From a checkpoint of a small contrastive audio-text model: waveform 16khz input, encoder activation gelu.
Rows from block 4 of the audio encoder of a small contrastive audio-text model, named by matrix and row number. Each number is 500 + 50 x the weight over its row's rms, rounded and kept within 0 to 999. All counts start at 0. Numbers have three digits each.
After each channel's rows are labels from the 100 clips, of 14976, where the channel reaches its highest value: "loudest" is the band of the loudest frequency at the time of the peak. Only what is clearly more common there than usual is listed. The data: two synthetic voices taking turns or overlapping, over music, noise or silence. In brackets: how many of the 100, against the usual share in percent.
# conv: width-5 conv (encoder.blocks.4.conv.weight, 144x144x5, each kernel summed), inputs 0-143

conv.101:505418486462539408564552457383540462539453492478490505482473551541416562491460491432586508562576499508489540483491428491549502561537517551451482509509471480533513479567526509463454520467417526543523466569454487492415617448567509533449474398517466477473470589451459547497563515462586406456480507581505612517564514545496500462502533482508600504534484577501428544455455457540537446435520431510395562496499582590582442499392573486466452
loudest: 4000 to 8000 Hz (37 vs 9)

conv.84:480518612427504470583508459462419502486485511498570458470429483504442471485446532490416514459446554531490505455502457508647450462533512461498468496589448517518556480561483508470463498576565489475535402610536552443583563488487539408582504490547454560475440446565514499542518506485603508527520603514613520426491465465459584559551573443525461457530503490528415433505595469538492426523527492467443527602480494513431592449443455477499517
loudest: 500 to 1000 Hz (57 vs 24.6)

conv.10:491510457429502481503546486529498417421436446607489468420457420533520518498438552496534444527468471456580586515531514548461480452466419568440475447585427536447529466526557512464426543532475467544411434489500466539548546430515476552490426499575474536462475474522497492513596509502586467604578448594493542497467531502432503442489487460446425543504455462425438444415477459505438542454421504449467567512468633540622518463488561528505562
loudest: 4000 to 8000 Hz (47 vs 9)

conv.138:465479545470524428550505518483472488526455589509414486498514539497366478535587494508480605504574540546508491474506444487514471506565392448549469499467409511539561558492493535557553455547457431504564514550487591426489496532477584576460479464482525557478502488447544550617462428544490487460473532454645420417547533495524584550509481428644437466453559542529514450438468531445498438514487523567439501478473462494407558478524468423480530
loudest: 500 to 1000 Hz (67 vs 24.6)

conv.52:467536578578510462357514454529435387565468527447478430479463524556464500580557510485556543584527556556473530433544512484523508530542450535570549435532460453577391480428475490552553514440520454563482624527549499435472509612456514553502507422539549488493616538464455467462503443437519583522483509492463434437545520456447438522494469477500535531461478596439446514497466477530496446554528461470469523527495470530488433620459584515577524
loudest: 500 to 1000 Hz (56 vs 24.6)

conv.68:513461525499468528358599495441502516466446432440554520546503480479445523461513463556507415501488435480476444453508456545522564465483524418440574539515539506459468513539488457456501587457464529595492515428465500535580552455599427495551537500552506482487455515509438616521559604525598494512571502585467570552467485483547459471421472537453523409630449482497480496511415477484423543547568526511497476419532494611569437463424562516504493
loudest: 4000 to 8000 Hz (36 vs 9)

conv.46:541532423581522474565442486471580507431528526505464463480462599509550556505505550451524378549560452445624482469518517488528488496467629575501478447530473514412450542437494531515450464465409543544540479465479444602526498440428419525524436488539549486459538552475486461449518526453492418467583455512513615495517533558487403506612487492517477556454567477455489516571425490456541551466413452532453559410450531490560539441470536546455528
loudest: 500 to 1000 Hz (61 vs 24.6)

conv.134:497473432472436571552456614531459453477495609522498494492451488451560449425488493472430488503505436579518455667505589496441501533486489532501419528479512473492597438535475476440541498477477548493545482555493510388487478489512571453521478628424536521521476445526478525606475565487503550465469444431496439506455465516526507479473487580510478548480490468505477561531423534563496490499485669483485457587464424412408551516520432442480451
loudest: 500 to 1000 Hz (80 vs 24.6)

conv.96:455584511523546475493437543464547484489608493527406518503465550480501439560518429545544511491510519523608423528496474527522485470458555437549504532537443556480567556516421451574463453515538480428533498508516553568492492517403582619504420513493464593478504492576539492564403474550524482488488449458557538431563407527485563438616561493562494449422564546484552459455486501474548519501442604576465407491452420490556532534434429449509491
loudest: 500 to 1000 Hz (64 vs 24.6)

conv.8:465508554433534505498534507538485507499456507522454376504508415465522455542403397557497589494564522520452508489531499451569418545647446476498492458523488524575475528500497457537434503487537483445434405493482517484414474474479534629488441496473539453498525441495523462550505480507561533502456481504542483504614498552501538547488484572520410551493456696557469548511606593503473385480431408520531492517475489483482489437463488448535478
loudest: 500 to 1000 Hz (80 vs 24.6)

conv.131:557555467416443477512537462475507476506434566509479447383514507438483528459439567537365494450582559489454463517648571475519494484525455495486381481560515516514536588525441602456535515446498534461516473535526499483410500455504508414433459499495596495480453466460477545503491512544489576529536446526448501484442496492485431628583522528495438634511547411596445574482482480502560499441532509467541502581552532535444482418504479500481521
loudest: 4000 to 8000 Hz (42 vs 9)

conv.37:511369468566582501488504598487530489506486485469525392559495385472349486527521518489605533463517487546469529568497462496515516499537499473500500567424456542490588502584493484525495450540535496522445511570522508455558516495454530494531525523468484588508447419544512512574427508514491493519487610466608471442490505574499575497390445416468458480359492479509557467480498543525537483524493581579502507504477495554500651548410490519558478
loudest: 500 to 1000 Hz (80 vs 24.6)

conv.125:576540505456536491362509432552464509500425396550557461497527445468540456416394485573507490496433504520518570442519540485485507499506424528568566454535460436489467487581566495481474556527490473571439509426525462422508593505561458516531584516375516539512511524495516469447550524548607553614475503542460444480443496458432469406512468429475507518515476476455427421460510434542507481499497452423529503584548562552496455471518472460558623
loudest: 4000 to 8000 Hz (44 vs 9)

conv.86:486551495567484401621502548397465497537539478573503456389480507493455462504573437462442502610521498438526546492508476495460469460412515420530483490597522554451477476506444454534541584477492489519561601516608470525434400533438497523479440499429463550444621578503459471572529428490549527525497493479572544497493425433471489533578569516478489471424526479555501465467446503474492520543517548468545521523485463514421501602458420382535508
loudest: 500 to 1000 Hz (75 vs 24.6)

conv.113:557517482504546437466547522450569528455427431502467485459474541502479554495459450546634453487545487453529558450523437488531526506536527553488498442565518468468471490550562555418467532422444507518479466434474455537492553408568498506476490401561560518481504535465343548523626534427613463502575491597446537500528486529512415496443427488490481492478508506435377460500475449507466542468544477481509548427500532548597498420400593514521551
loudest: 4000 to 8000 Hz (54 vs 9)

conv.33:491572461476547477463534463497498508436534482613435515541420556594470517508493510522492421549455445438613522471499445609499522473490494545493499467668474510468415476502489466466437563458509436583468443430479465555505488458474469535479455462597461527443474538528441577471554516461507485567571478639449646449448502443486464477546470487425449524486423459454476492470476466501540512500444514509482525424462585510549425465456576526473573
loudest: 4000 to 8000 Hz (83 vs 9)